From a checkpoint of a small spectrogram enhancement model.
Model: arch unet, widths [64, 128, 192].
Training: 19300 steps, batches of 128.
Data: trained on melodies that start on their tonic, played by one synthesised instrument, 26041 training examples, 94.9 epochs.
Rows from block 10, named by matrix and row number. Rows with one number belong to one attention dimension. Each number is 500 + 25 x the weight over its row's rms, rounded and kept within 0 to 999. All counts start at 0. Numbers have three digits each. After the name is the row's rms in percent of the matrix's.
# q: attention query, key and value (stacked) (model.decb.0.2.attn.qkv.weight, 384x128, the q third), inputs 0-127
# k: attention query, key and value (stacked) (model.decb.0.2.attn.qkv.weight, 384x128, the k third), inputs 0-127
q.49 102:466516523500491508523453481531506476531495485512501426478524468518474473532482498500518488481459520539521468478492454492547487517482507483510507496438523483506483528482479518489508510465536444500512515533518496504489511476495467503519475529520493525539509500512477491499540514474520474508509497489486476488457443514446478477538505539468475500512506501454537505540507468490472464501498
k.49 117:452542493457537479451487491490474481497513507477511519486501503487522531501454495514515544531478479509508526477447453512489450527545522478487537533467489491506482523501496481508532515529481508540475491568503532554524474552467505456508511528500485489517478492507493503527486485472504524469515507484463476559469510480497493515534465520520493495508528492501531479508500511515486472513503
q.50 109:556538526479472497508498507492474484496528504543514529474468494453468514494492533508480477445523453473512482522488497534496495501479484509463534519511499479497501518528462493498501513502502496505482503536504511483571494515520451519454492504482503492556511511523528501485487493489524516535465496470466528530518568511481496452499461510524504501486458528468443483478483476490529483497486
k.50 100:503511485549468453486496550503515560444495516517480492501554507495536556473463512499480490464508511501523521508474497511478464515457473495445478541538486515461497498509485501522536493494511513448488477507500511550529491510508513456518493525510497475519487494511510531443495493503467510536490541519470519490521522511479486478508468513479452498491476511501534482482514519498508537525471
q.51 106:521508523484496488501550527483478549521425477531487563536484505496492456543520469536499469481521540487469519468513513490464516485521508557487521520516450522520511456517547490512495489500514491520502458504489491478491523519457528506458475453476491497498490509529482499538520493500481508482491533502483518525490464476492517521497464492485494477518490526494525488487459511483467504521544
k.51 094:529535547512489482452515498517537517506461485529526470544445516498516515542473482508474483519485521469477517523496493461452521489537521510520493543525521509504541507471520473525470499509507517500528499440484501491530489542487499505518520435474483516515495472495487512515553514531534489481498495555530513497510491482516544473481497490481535462525497510506514495488445479520512515477499
q.52 107:500530500534515465497508527529503477524507514455483511535449490506535521485518493488507489431450454471494485487487510481488464518525530553504524508495518491521500503547502521409502517541503478538489489516492443512528472500531460487494538462528452501487502477512514505488503511475498540454512479496505489504502500512501488450492497487492487522474492495522453482517494530474491519493500
k.52 101:496471523504519476506499500475474516505514535467469532491530491529533507506522500497556533503484464455523526481492456475471480512516545517501504473465490484482502479477485494471443493526469499512500492449500504522526514470498505488516472544486488472523519479484491512558478453487474460512469524488523502485504481509480520505504500449481555535510480493538475459515493505565520531506463
q.53 106:518479504484502499505454457522556506495489502519504493476454515474526513518530490474533481448519494466510493449503486504516458491525492478455493507501531537561486517500528489518519479443475504482495490487486497488432503469457506519502534489522510463442455511517483450510530491500521523489496491452506513497522502523518542567527500527494503507497482516501515488503513512508526504528486
k.53 097:513468509529479497493476504553493505527508488471487459476468545480496504458534480485509458528505520475481466450503484495496477484534501447466490526555498491509511473523518514514482474512467479489489489516508520511482466462484506468460470496520497500511502487494502460531502495480452461536543504519477510447499487503535543543502526506484490451490555533518500528500520543494484496471497
q.54 097:510453426529485508486536505492503512546500487522482477511544503549515523517504501487441536507486498524520526500498516462464536486480479508518556494496481507508487517482477552527489507493530523494519537481514498508479508502502445510489496505498480525508489494492465553517507506458477481474512535434514460506441469490496490500528452500537545501490485476519501494511512506510530503467504
k.54 097:493481514474513497525458514515561507495452485535519507476460463548471502499512496525472503508468459538573523509492537492480510513502485493497534497473493509508493517491500471491530510498475492502518502474530530514531493522500469484473482475477537483541476501491488529547503499506506466480494507496515469523504549480515499461479518480487527476486478513539479512518484483533548431446533
q.55 097:496461505480532497480511515435519507462475467561488510440510490520492479492491504523504501503469489513464441478521519499491528520503506540469490458463480477503512520525474529485477445494507450461488508505475509480475500489493530497494552513488508507494452454511505494472492477476472493536541469485496509453489489453497469475506531475537527475504490515513542503499494507468495496465506
k.55 094:507514520528576499491513505507514487491478515532468498484511524492474432540526479503465476558560510454536459494511513488510484479528481510482496539482478522508550504512509483488502521514540481480497534539494482497456526501493520513494484533488508533522525480511501520502492484478497541471505521518496490485527518511499477483482487517556461527491500528521489516446476537506538482549514
q.56 108:520508545490474499496490484508446516526518495521477478533513512496526469525516536556435468572513528478506489516495532508496470489499490499531472543542559489511524485534493521536516526521503479505482541461477498477500468498544475529490521501514498518543513525505521481497490481528498526528462507473488454463516495497511480517490514494491500519538526548500480509487483479537495523501462
k.56 093:526521506502495477503532491469492493515506478542525509507530503493498503530465525504492466540461501468514507459505521518522506484499501459512531540550566487519504507533503503502522489536532551561466513495548518535516472497523471455502494511478510495515515545469504475537466485502494494526472508517489473500509497489470459490536505528456509536497470535538477495531456507521512540501480
q.57 100:533479510495523550498493519505514456428529496540464527508486517472525517508459519467487486492519515485514516467518522470482482558485478471520512491539479495541497510471485491531465459534479508539504536468477507446449494547505495504481512500486496504482529492492526508482488497494498462455505483497457513461466489485520507522519531470508527496527489498482473511509528485481435520515491
k.57 097:489529472511485491470492483454489482507463523544519494502481549491554474493478474477464498482530471503499503505476451514470543503487485504511503493493486501473564487490530500509500518538506455535500544462503537482507467493494509463511503508497469479508530478499519501516529425508493453563512484529503510510478471485515478486523501504486495456510459487516469563501500527480511513500471
q.58 113:488476493487496542542510501499514503526490494534528489492523502517514473466516500515469502538524514494528537456532525458529516521520546537496484501481515501504485500479505509485540476488549525515544503529513533485460458541504530492515487521520478502479505546495521492511504527539505523540500511501515486496506496511558493505558552523549457495493502513479529486540495477495445543509541
k.58 094:501551483538513529511493509486489521535515485538481536519485530499513470468495495500501545496486501455480548462495498461554518489493503481502467488466491464454526504499483481477532491518527519537517511463491492519488493527489490499552522460493506515495513532494504527493497479513482546499460500507545496488535493458470417471533500526513452487516481517498510523524522482505475495505552
q.59 102:459503490525527481553513480536459503470523501485509512489447478478475441472510481543492504499459464509476502471494500478466496482513468497551525476475501505483480520523492469462516495482515489512511504477516496504519524506483499518494498514486544466527503522480511461506501498509498530494553538520495501567534504488484511479478515499506482603500509478499472507461454490474510508513502
k.59 101:475472533551525480516489467543483499496509500490530514429492494525526509487504498540490471493486509483489500565510542468478482503508489549527501507468512513531508494525436496487489471495512479477475480459512507530523512517515495493541496438528513526512486466496477549544503555508491496482495496508512470563504488537470516510511480487488509507521499475516518526469488465498482466468496
q.60 093:492534531506547513458462515472505502529539540493488492484514535500530527481503519476524527492511463505492491532494524501450502468467521507513510481531485493528517500489479546521475482501490512501527510513506471513501470508501541513475471482504444447495487479551470513430551494527503518477498484545493543510498503507511477565531496521493468462522498494491521505552502499463487490526509
k.60 091:489486489526497504491498495491557484574468493542473493498517526496464496518488480523480473511490460491487491492496496487487504505491484527497525472525514458470523463495488525448471465494490534532508454505521507474525528496474515484477486528461455467508516503542502527474496478488552480543495546481496506475497503536520550540489474491497462466487475490503522482500480443521445513510495
q.61 092:465490537486524460463523498508480529465464481485526502497552506462486534512503452519545557508498517506493513534487531475527515513491516502493505480527503519519516530509504509526541524551518463517518542489506494487497487494540441496537504474519483500516525503474463534532515451501496498533522500476504504521519514500463490518464470517512516541532478505533527527489495525464492488462446
k.61 125:481516509550465476513491492499483483521503514492465462501503517517505494509479464515507510482469536485502544495506517465521498511487477492539532479515523494513495458489502532495501471470531497494489513499520544483528527530542464520533507468501437505494470554506496479457504499529464438499481476501522526521505497469491470434468496540522502509485522542488517506539477479544509472461540
q.62 114:508468479501498490475555523528488482508448521478463525516520488503453465530517509530528503491520537491521502499523468500494545494504453462520510485463495475542458500474526528530475501537543506533509522513512475505519486484445527520515508512537522504500512510451478479487509521509472484493489555511528479430477484491494496503509527503539433514498510518494480534528519525506511511507483
k.62 097:486480475510472502486502501504440466518519491534469496513489503515462499481481501505488497509510527521528542485517465487490530517504516465495523484467500478518489555486484530509496550508544481529506493481479480553505490513540490485511464494504485516451527499519479502554471505481450495484510525493550434508565484485469483485468491509465489501490473515479517549550488505498540525477512
q.63 094:502490455477539536539462487472535510497501460502509477512574524506468500513538504511522504483498519486499501468535453481521498479516524509501490471507504482509499517466516448500495477484477501483535470470495453481436475512513505524524506500507490530467462478520495521507528477489513484484477516518512531543517475456525519536480547494482483471474475528452501523474529488463461511494526
k.63 112:456445506519518512533476484476473510555570511514493539492523504510481468527527503535491498518519544473468495535519476530493507502496499491501495475517497431540517481485493520539489491474495487504485509480502495496501499536472503500511490486493486519505501493533498465463500509463493457511518457507511502463514512458567528516464462494502518491502521527491502491528543479475488473549558
q.64 089:506511467476490518526469498518505501533477503489487496483503507491505440478507529495486470502487486505482487464463495520524446511495470472517484457550438496515522538485494493529496496486495477465526523520477574507522517528501514464498538493523462516516517509531533482469497517459489454481523459510505500479475533496521495483490469462486531473486462492447512478538464513505514528456507
k.64 103:468523514511517521506482465515460552506509463485526449496515497442506502458499495490472496509478472501472487499503490501535460523523491546529483545510493520473502483488474532485463485489471511468481491503505509531541493526477540497528499514467485459483512526517463498492492505517513522504489492482477491479516528516488514495523456478566452492469492528508511505493486534526425541529457
q.65 102:491522474467477510494465531491496525488515494510522498494529538493477449511493477461453490433483508501533470502476522516476499484503493548471532462507485522525541484489503482465479534482511508510470505503526450483486480471495499476461520487489506536536491486524531477494507488445505484456492525483470518492512481494495537524478471522471495494484442481508468455508475530514495500473429
k.65 101:488510524520522500534488454476520505492526447514481530533518494548511522528480528542521531499486521523523514524453457501471498514494470509481502513496504515515445534511494522505501516462509484518509507521478471487528494518537508528469492490556447464517513497502482451495448492524468494487476511490500463518544494497411463509463490480495524497488483470523518486487492505473524497506524
q.66 088:462462470488468515529531473539463485477511502516488469502541534509519497503516487554471535546444499515482544512497478512503496489494517498502471512478509481493511469528477496498480542475517509484520494520499504521488508504558518501491507500541496488490501484535499496478508515449470527504500502490529507510531475458519518499512528476514454555512571490472454508549466527475472464500527
k.66 099:527516531488521506489533473519475532476502475483502475458492473497474484502558478556474482499494470508533517496527531512513478507478486543498540493495527459527501467451481503457492515514500493512526502506516466512473519482499473480551500499486536533503495493503526531521516493514469463507476486491481486534484487487528570495551494466480506536494479507521501475523543536488493435451498
q.67 096:512501507565497479471474550512481510527520505490467505515458501500473500480504494517497528545505543537488530513549502492500555510455480495536521504512525503508441521475537518515497516510497502509494482507506469455505466540571506533507498478496546513491527474494491504535511489510469467484482504504473468514486472486493536508550516510523469458462521475518471531492487542500463498512506
k.67 093:519494494523529496467492484492515539504473531497507479447482527461501496484516496504533509526482535489504493507537452521488484532522478481520495493506546466487484474453481487517510486482532485527559470462546473500486464482449460485506492460508477468531492485520529471528511477549501497484528554505450493488491499491457571480492504475482512525473499508532481504472495496517494481504529
q.68 078:443474534465486500515539492545505499494462502486517515525526505484467502507525523502436512475494490478475492481514533522528544495499520470531538475556509484481491505486505425512500513469510511492471519532512514517461482503448468517491500478522485524480492471521494515530484509489516490494484508470535487485489498513498441487511502496476509504551520466456483504463444533481526469531498
k.68 101:521457482485518518566511433485516487515471511544541513509479457443465506516506535483487467539447519496496488507499542507505497475497442461453507501459494451490508470511478534482501497498496525517490535473511498511502511512507480517453450501487477503517470502525447509495505486492509517513481511482533527472508501553554491506485498501501505464520519472532496509504531502486498497506514
q.69 101:504471513510509549484523497491490486541504484531509506505472494469476526492504508492487513535495534546503511459477506449507504526522508554532532487466512489513496500514514497520520483465501454490515496564501479471537451514515526467487494481476551526491493492497502529525527504486499474526507476497454474516518507516481491469510486565486532466471461474535523530522507546463491476557494
k.69 105:505531494495509471524487477503555498478485473465539501480524526483554510485544486539509513478488534530515533555502472507532532516445454497498501481500485486516490455524515482510494499532517499496484508488467445503514512572462500491490487551503471500510476515478460464485481508531538492534496532475483514473502515490498520529507497443547493542508530498527488493513495508488476492524520
q.70 076:524510516482507458481474508446451447555461502482537519488494516516530510495470521498531477511496556472482442484497488495503472474529520501464515500484478534526553452492479513504489497525469518489511501491499498515462498503513513481513462499514458470514531502535524498494480456497519532494488516502495524452527508519517467492454489516464500466492510478504554491514480511520516456460480
k.70 101:525485526497521478503496543475479479513521524500524533490488500501460498515541506453469520458493493514512471489478488484501505521546535485481510439511493480474474444470533467510473498519447492488534465497492478463464516470486449511502520480510520526463485487494528464508483489510493482509512534468535496523482482470532475488512488518539542494515440517460483441504513469498486488507523
q.71 085:493491518518508474497444501512508496492491552447526520492513455518494516508482510536514500468520491520525533551521495500507530537446478478539517487515507463514506510452490493492546484485491494543508509493482494459463518487496533531546495510474501552504517482483474454453501491513495504518472538513567494510501458481498489531511526501479480523512466492488492511449515507517487487535451
k.71 102:493501450510508505507473517533510505517492478546500509515494479490479483491472548491498488497506510541466495491421482559522511523532552473475508470497516481532478513539527503508492502469488518525473472493446491488484456511502497505533528473520509472509532486505503462474522471538449493501525499537551508536481510465496495509528518498518521513531487475565498469521496501475510502550504
q.72 083:494444536483476471532483539481541521518543525511476454509502515495516458464530491480511500511517485501491452524465544479544488483539492459512500497496500518487487520494509564516476516481531459496466528499524477506509531482495458487473506516505460467525508466497481472494465469469488520505526468527482509452521486467530469452526502498490478508466463489487507491517472502482473473502516
k.72 095:468476540463538505485543465484528536489473441488498470523527480489516513511504516479500472483513481467529476508525528489503498468495487487494481474468472507481508542504528474504541497508495493516467528473545515462473476495531508505452513471524527472485492475509480489520476493497509532453451488454466522504516461505485505534520486524544465527464524495502512518455547514509454491516517
q.73 084:509480509484526536515532473493538494507501502509484497529515473534499478457485521555483476522493492484456518487516528534506492523516513507477472462451498517529546478482464495534523538506490468470524510522519527456508504466501489503499457527462511541534545540569482514485476489499496480524525493496463457485518538546501447490477477490502499504503521487504504504516492502472462456494523
k.73 103:492524525500469503522497437511496475519440480496472560504482531529499512491522470438504535494510468496497472472495479515502534543513475497532505499512486486529565479512464495487466468485515525579513489516506483522481483491493517512525475497477510511478506467477521486478499521481477505524515505533567460510506547462502490481510483494476509491536507513531537481536509474508518497497503
q.74 095:490544516487527489538484482536487511522485496478486485499511510453510517514519487520460508482488510533534496453518487451541498461505458499523526532541484502455478481483494491512508506435512452492551567493484466481508518499521481530510517463523455526490497526556481480539485516529498477469485520522516501536484515500508448512507497464477510515468463473512512505498511518486486484508474
k.74 103:484524498533514487477493499474492493497492477508521452564485528508519530460509491515500477470455488502512508473450508543459523510520455455522536490521500489474451520497515489507547462519518473492514520473558501489527527454465483511486494536512484493518520492477498496493521492532441491535492485523482500523530531457505498506533489512515475513542487461448505493531509508482523530474513
q.75 104:520469492485503486509575511473506463523511458473510475506493521517499465504534505512496494508494508449521511488481504479464500510488512534518516505507541473497453458489504522530507511540484457504547510536461499452498482539524463503476513503515507497490528511514445479489513482485549529524484496552510450482488511521489516473505477518487498495488481502462565521501454524478486505536462
k.75 110:483529476527521504553498533535475517510482534471502477517525496493504490520504509441565519504516525454531501472534494485547492490490518498501531515518462469502494485506474527537512483480484547542539507475550529534537489478525506511511510492480478500486490481478552469491518522540519481456503503481466522517506484496488495446452492473493520494489485499567497515501508511479484478529513
q.76 078:522473514487505494503560540472443504498500516493518489495474476539491516537471463471483499504500472482456492515480524486484497481481539532487482494490516516490480448544513500449483525551493508496484459526463481505442510521515516453556502473497492490530446514495479492487458505495468535497522494470462504493503522494477517484519497505484496521488464468515508472508523481490537435507508
k.76 090:531492478482522502511503494532522499527529497491507486527461513513492499485435510475507518500523497513490492532491452474449513451511521526534525536510540489531499556471479478507506551443520471495537531503493486486448541509507517488515468491490488496542513509481528513505501482523509487458547516481503514495458480524515478474528557483502507448515434524495477495515483504484505495480494
q.77 087:479500549502525512527518487490484501512482506468527559491486495485547503502487511515463470505469468498467504496507512505472484474565512509484488516503510529523557504524511498532512549515465502529531529543576478473498500502521518503539478512484507501512529478560484480502480459497490521443526508537501555509535484528505516533479524487470499553489505493501523506492507480494530478499490
k.77 095:485485509494512532512488477541527499494497459491492526485489492493448482452463541542494509538486512516495540469466506531488531464484514477513490505529511489540475502518490515502525480499506470482508513489514472496503532515524496558513522528470513539524528520496503441505531487519502492479484501477483478458499524522500547539488545456549493494572533535505463480543479497498500474477496
q.78 089:498492512471493450519500533513510527492476468533471509510491471488483483467486521526447490437485495544470489502510501503499497516507520507462467477486461511456521479522497538482499510479573466525524543526498485501524506492474462478475481427518435491506470485516499480554480508503483518484503489514502480516502514459516461489504497505492481482449466528480460492497468484506491505507516
k.78 100:477496528488526504511524546490460518521477548504534464509505494501486479499487478456522456465503500534508494511522505517522508509536526492553519533518516502500484506519557563529470509512484494484550467484492489470522538490533480478444475475475524472538561515509520528476480432492508468500519501515506498504518475513492526493512474538503525476463478496498502526526505489539502513479496
q.79 082:513551490460516485507497498500511506493481512506513496506513505508496531512509495514516541516552539466523488561530517525499517449475515477522466537498492490458505513517492474522513462515480528524541506503464515547512512481512532543505479540509510555506492510525499519470504538500550487525480509515461492511488515530485505480440549472518509477539474533480507496485445487545502466508480
k.79 098:571504531528470516493523501472483505514477502478500508488539550512481491464478531460493513530455480557503510509488512499533480528480473516498502475480476525498502491523555527541518497472478533452510477496458465490502522510481508497465494493489518518503502461489473528459494500515581488515477503497515534497450507504516505483502538489449493528517485503511520527514516510496456510521546
q.80 086:535481496497477502456508533487492488504509505547487486526490475511494526495492473510478503489523531510465490514550497486483490507507506464514528503533522502437491506507473472494475476476528511496512475569433527500508509513514493472463484504517453506491461500519489550502504511508496467542469484481497427519510516478557477468457541524506500500513508526524470493490445524509466472493509
k.80 093:525524478533505509536503530498502479528517505544472447523516527517551518494476528499469521498544500500510496532525519474508494512482510464529518462509493512464476490537465542492492515483517516452487509499519545482535520480493501502487510516472500455514497468458450522487487511496521470491543500509510523496470492516490458477524474517507515561432492477514477481528485529472561494484483
q.81 097:460472487523558504470457493507535485553532510505519538490513480507505535492482519508493495517489497516520459541501510460489523471487500509526452509468515525514532458490477506498499437537480497529519471463495496486472488538500556504557518499494523487510501514534509454463483504475481499499520506507513525496497502519542544467490528527490512486537542477508511491536515481452512460483501
k.81 111:537473516505527495503464489497521495501528478477480507529487502553475487469499492500484520480544498529493441516449476525537515546476521518472522493492465499523485496529520508500526484477490510492549441513490478500508466499462492492554512508487492464505509493488554506453509520496519439489511510481541484499541524479487462506485504476466512461501458510533527501517451499488513532466522
q.82 081:487504486509491479515529519461509473497520484505507513555473476497478520510486535492476517533477478477522493544519478495495498459513552459509484514465515486537566475543494493512495462509508487514492491545503474497483528499487495513480518475530536502527483485557498474497493462518456515508485507513515549493557492486457483492484545477522454549481550484485514500545501499526505479495538
k.82 108:502513554504462522530482527487493481480499488477506522482546492529527526459547467462537520532510451492523531479496577495497511553509498504539483478509505515502535486493493536511529524511551492453550531507489478486482560474469513520512507492495514529532519517468493487485526528493500530479533467493490530496527494505474501533481485522524520550505525487500514489514501503486479533480505
q.83 088:517503496507485481477484539482532517505481457513480497502483537493471488480517476485486486517480509509493513550538533448513530505471458535464443473500475497483457538464528507518478502538508516463487509549546523470465471519501512487486532483523498488509503509523503499492534441489504506546502482513479490462538533497457512526479496489470497468530482532490510535472476507538487543492530
k.83 093:474497466489510504487541437466520476532473514472457531514490491477499497479497516500457474489492540527558522478516541489516539464500509484526507503464534474455539532484476510438504477531497500509486521531489470495523518494515565483509516504509484519494503499525500522518480505485449516465494479460480508503499508531514457505489495542529528512479532526468502518507480505477475461469524
q.84 088:491493471504453486529489480517533495464492491518472464526498515493474474511486463484469491494527524527491553454513449499482475429463478509493484527485479517494519498470499504493486514492491532479450536485491471510503484498463523532455482460465528507487485500541470506476515480490524446522516497492533496507454488546471490518526490465484496468562512511479477506486500524486549504507495
k.84 097:507485516511517493506529460495509524485490499539507495493484518459528485473515481521514542537499509537527520501530515515498499467539540483489498492453494498441485492505521547490531528471478526515483543546502517532537537492550470492485456471550483509522482513518475494510529495503516524473537473504462490518478474499534508513540494461493497488517451489533498499446525515501538526540483
q.85 078:484458504471508547487512504525523474461486474521458518515453493486489530468492508493509484476525513511496499511478513514500509513527501505496463495468505484505524499510467522517500482469486493478536502474484474510549537483478504504487478535491465482478458483526519492526485540483563451566468457465491486499495520547532453475534528538480472460466483494492539487527468501520514484498524
k.85 107:549516531467485505505503517487506525503501500506470540520468469489496514486461497492472516467565462492554483507508485431514478472486506473492494496489498499473517529519489524434514472440495516513488491480460514491481517494517505505514491541539530557455456514531484529505510485495495524501500526494483488499492495509539547479540497543490477502501496486554507480492495502519548530488477
q.86 078:510458518520492530502550484511542469551480423492511531485446483491480518484505491465461541523494506529480497486495518474479518542511499513459510495530502511477492522506520530538547459490473490525504458551478516438463493521507502479485472493489543492512505497524517518485517504492453495480450515522515503495486516507502490524533501506495486498540476480511512502510517491489469472452465
k.86 084:473523476540489507499475493508464433502494492445484486497472512522518480509519525517488561506541567508500479534493484508512492506512544501521444474545545505505527541495516513473476484507515487490498502500495500497470532468454513537557500535508495474547544520521551487521512501486498466503520496520522530472492503493478493512478468510504521543495477528509478497504504506468522508525462
q.87 083:512496505473519509515493519519482481512484534510507496508529527531505530468534549512483479510456490514486513521492528502525512498485537458498474549462544516523512523480501477506487480536522533476514485517467470507532501476545513499519489540511500523529475531551497463484503466494505505519527506494493515528533580513498464475455521512523458517479567518477488502497502474455542521509515
k.87 100:535555492478497527474506541486498507510465510499451494516532474499485539479479487474476541466512500490495488483518504493510502537469510463544485531499472470550491516532520519493493494484476505517555502520513464522470453476486497506538513518483493480476516515469503508488552514517494464547481517489540457535527506468471509521482486500463531497512497500537514476515491474521461463557536
q.88 086:485506498457491498507550506485501496490518475512491456531468554500527470524508441502492507488527526502526504480500513531544502500463457499484520493482477486517502483487487499517522523492477527444499551504518502438491487486506464533472544517516516553506474520577485495472491493488515508546530507516475517476518508534480515506525463528468504493462498503483451505542498500510474502503536
k.88 110:519503448483529521507461482499505510507462536508506477469504462516475494492480522502503527511486556535486468488526473468466483537515439490484500550500501453496510531473464520517511470502490505520531503548486488514487476482482519491506473471511481474513525560441507517478512504493489473528483495472512504494492473470466516485515496481462502462496481486561511512550494461506460495540511
q.89 075:486550506530481525543488575502514477472537497523499509493492502487526482470493515524457531491527481507553509474489514515447538500533538543461507543516509492506498463472451507499501498498515498514541525479514485506542520502485489514493490493492530495480468457532468492511480491500469511503462545512490489563534484507518484499515523482515488482448462509492489526483506507544535489527516
k.89 095:510513515473461497490460538492540497494447480480539496493508479514503520514493497513501478559521493512492482511483500473520506558470475488473519522533493509493499488509546520475491523487478540518529496492489466483472544441517505482506481528455508524469536469464483488479516493505547558482499482557477469498500525506523529481484525523510434536515521486546516496495522497498506506499539
q.90 087:496467455508473531458503498479536497492488509512471534479491478513511474468505482541503481516497431514518493477477467504513474506518461495488447504475470515523467480532474467476530463489474489492517479493456483522478457529508502493482508526471506514465475469523505471497450493452492481531516505515492492507512506502470507494512499510514530495493523471453514495545515489457535481584475
k.90 095:469483512538543519528526422528510493495481437507486466432495505465492499504472534534467544473505531514540498531498494482510507434492517478494494493473473468499515516517482540464518516484497533534504502494520496532488489495512494481499511509535499484526466521491504514484512492441503529536493450497497482526480488504526445511505536505479503507503496487467498496473473506524489454520500
q.91 086:520499498483538505531514465526522502511469516485487512521509525518548519517499490497484506463509515540517466474501433525545454495523481492518487439497476521544554510549476482489517516533500524495543531534509537506506506474461471499515523487503520518532474505550507479517480523471502495505543510460471539502518517549507487551509534505473505505524519481515509501522498491531507475499460
k.91 102:499493512490491513492502515515508494437501514458510475515471460524498427446494493531486518526512543513490529516485510480458552515513511457484539504516534492469521516480507542467507520517508508511507498538490473499473500499473506502465502526501522510467502484494543468463540501446465458470500522526465507494510504510508507499492497472476501477509500479498553462501500520473460464556534
q.92 073:524513553550526516494490520500454522471517535510485486494510511475487526497507512533502549477488489540482513515506486506460519500503464530516506526460527486455482478548521535493502491539524524530503496516510470481514487532504511499521452520511570529455479493538513512507472508487486523522484511506483445489498493485510525467507562474440496481479521493504475489508492489541485452524513
k.92 072:485509520514511514490491495494508482467529485536479474521505486509498520521482465535503472489506505451526484515480448477486512524531490502471502467462498493459512499491543507469481533468475545498525481481508538506500500503517469505507487470457480563543530472484497496469516480497478506460496482472502485460486470514484530533515516525514499492502464476531454457495463542464545550462459
q.93 084:508494537491498491498456541473549504507547466479490517514489540544533517494519500474498502494530536517537453512522469462482459561441500494471551493500466463480473524482522508512485484498480476492526528490464490483530462507488479510477529505498495496510475522499488505464516462530501527483497475493463464480516520513490482539474498529446490450521478497528491511498493490481474506510464
k.93 106:474514518479518495485520480536517480461496537483503491477496501535540467507511457462555469513477511520547523496506514502477494435464495491486497493493508489470525551515475504491509485487522448508512557482545478486496512487508512523457544483515530512498456491520513504500480504531516493518536523471508565492482498561515488459491530488515525528495518480495487515506565483504504492471516
q.94 085:499515516501485509533469495532498522479463498522468479519525498457515507506490497505478454486484503529535522472506452498479454528507502464481507475545485509455540493536508498491520504513475505515481529502480477515509512513408515448492465504461518517479457496485477451466470505493520495470543532504453515500486491548470492498528491501479496489494489508503522462515528478501528461515457
k.94 107:511506517515486501478501535504512513453466504495521455454477483550502488497501515498464508473431474481498481498496518481484494498505484527521459514519503474523481488472560516509489524507539484527573507439514497498515532460512436524509534500468484528494485481496482540502494453523487492527514509461502474487534521534502489507524485504506528504471464526506489473526454532490477475511508
q.95 088:497481523485471504494482535462532476522518478496512505473520476477485513526483498484496533543473517516510525488544476473510483507501526482546487533507505511467469528486530478457447454501512433479533524518512478484512518556505519531498488533517513471512504472478505489477498478463490528484503480490470522539486522496514474478423520529510496511432519507460472523510494470495519481497479
k.95 085:499493504480502531507535560555478502527444487491507521508460520463488521516469524527467505486507515559524488484516485459488471474514531521520504483466470513498481444457462465517479507488486492460503472468488515505538477502523505514520542504516525479445456487502532500525506534500521482522502486481516507513473494519488506555520497521472457512521497515458472507520487495491485484479451
q.96 103:478535514464510526541501482487534470503519527457513524462512480470531521507453475515463477504496506522527503507513479503497498461502508484488493464489501484510510521525496460493538497444462491526472488549574503510506508481526519527525447528460505559479495509538521504531479500526513492526443537472497548516486472503503509501511528480501493543523523462497486530519498483497517524489515
k.96 108:519497462527488480496476522492510517510496504495508465494501521460496482503510475437550548492508526482490505501466508537532525553497483504514485501452471505484502484465520520522500525487528510513499507519482510512453500546536523490479489466527495482513496491532501526477495507516521515487510522503524521477449539485494463491483493445489507540542532534521452475539459455482470482465446
q.97 093:482563489520497488504510457521478500538493522477505488521498488479486502510498493503477556471529531571506524486476543481531512498486515545500533519459492511484468480478525447505486498519472483477474513470473487458472487482548498481547493475460514503496527511507483469518506514538500501475498514517489499519518471486513495492534507487531503491473465484525464441493510491421468489509476
k.97 098:570489496491494467524482511509525482474463534520510526486499504515508473534495518519473498526532469516494500476521544466537515509493535536518536486471509465479529505497582472503508519483475443526497453510538476464477502508497498468504475535524472473497490498524528492504498498484512527476505456507476479525528529457459498463502520516498509528532538510496496471513510476479493448504479
q.98 084:480523506513494460519480535503482499515517504447497479508520519528515525526502517511532562497495453500504483567533430516491514528499537532556515526474499493482502484547478512492489467519491497547508487508496484509502525520504539533533500515527507518509478508502497481507497468512477524525517460508508491532510501491541482540444531472531444508508519517475478522490512483509550508508538
k.98 113:466523510523538517508505494500478521499510452475561453512487504479499459511502481483566528499490499520512478485488502514499507486463502519482536500477510505517471543513551496527503498472454502463449449488514498451524505527520504462489504502490537512490511496498466534511455511508519527510477498519490540512496534474571501508526484485512499472485526490522472435499466507504489542483493
q.99 084:491444525525504480487503571506504496509487489487488494468506511526539504525459469487515501523469508490458467508475459465513475520474472518480467481508480518505493522536532524441477498564485532522489481493474502513431452536514505503488521514511477465475523483482501529481504482503431543524494509485469519464480497482487519533503499502485511507487508486482542516488484525502475478471478
k.99 095:519503532460532509449511512476500490513501518463490531498495539518475451495461496540470465478451524455512481492486491491505517521481498508534507503506507493535541542490478492508476485501511486490536501485529516471504469480510477451506460488551442514493511478494565485507516496474533496486474514497475482477515495510481502541529480482556538502512493510525466480484514561512539520469499
q.100 104:552546444518501505452514536487525526538518499495545519486467472512505538471494529474535499503534536554515498527480498479467502539474511515524503497516512547519462524447521472506525457562526524495504451517500483491483504523504503505525502547508524496519477503501497502509498517523518498510448473480521503529491528504517504496477481548489522539508487506487483494500526515536490519462523
k.100 103:542488478483510499497523508521503546516483506518494516510490488486512449497515542468519492466527541491443525534489529481484446479496455490520502528524513510487530529496522468469514531484516490472502503523539487534470512513481494512503497475485516526494539505528509530541492505543511505543526502492542502460503430507443541509518504496518459521509545560495526500505516508481518490523526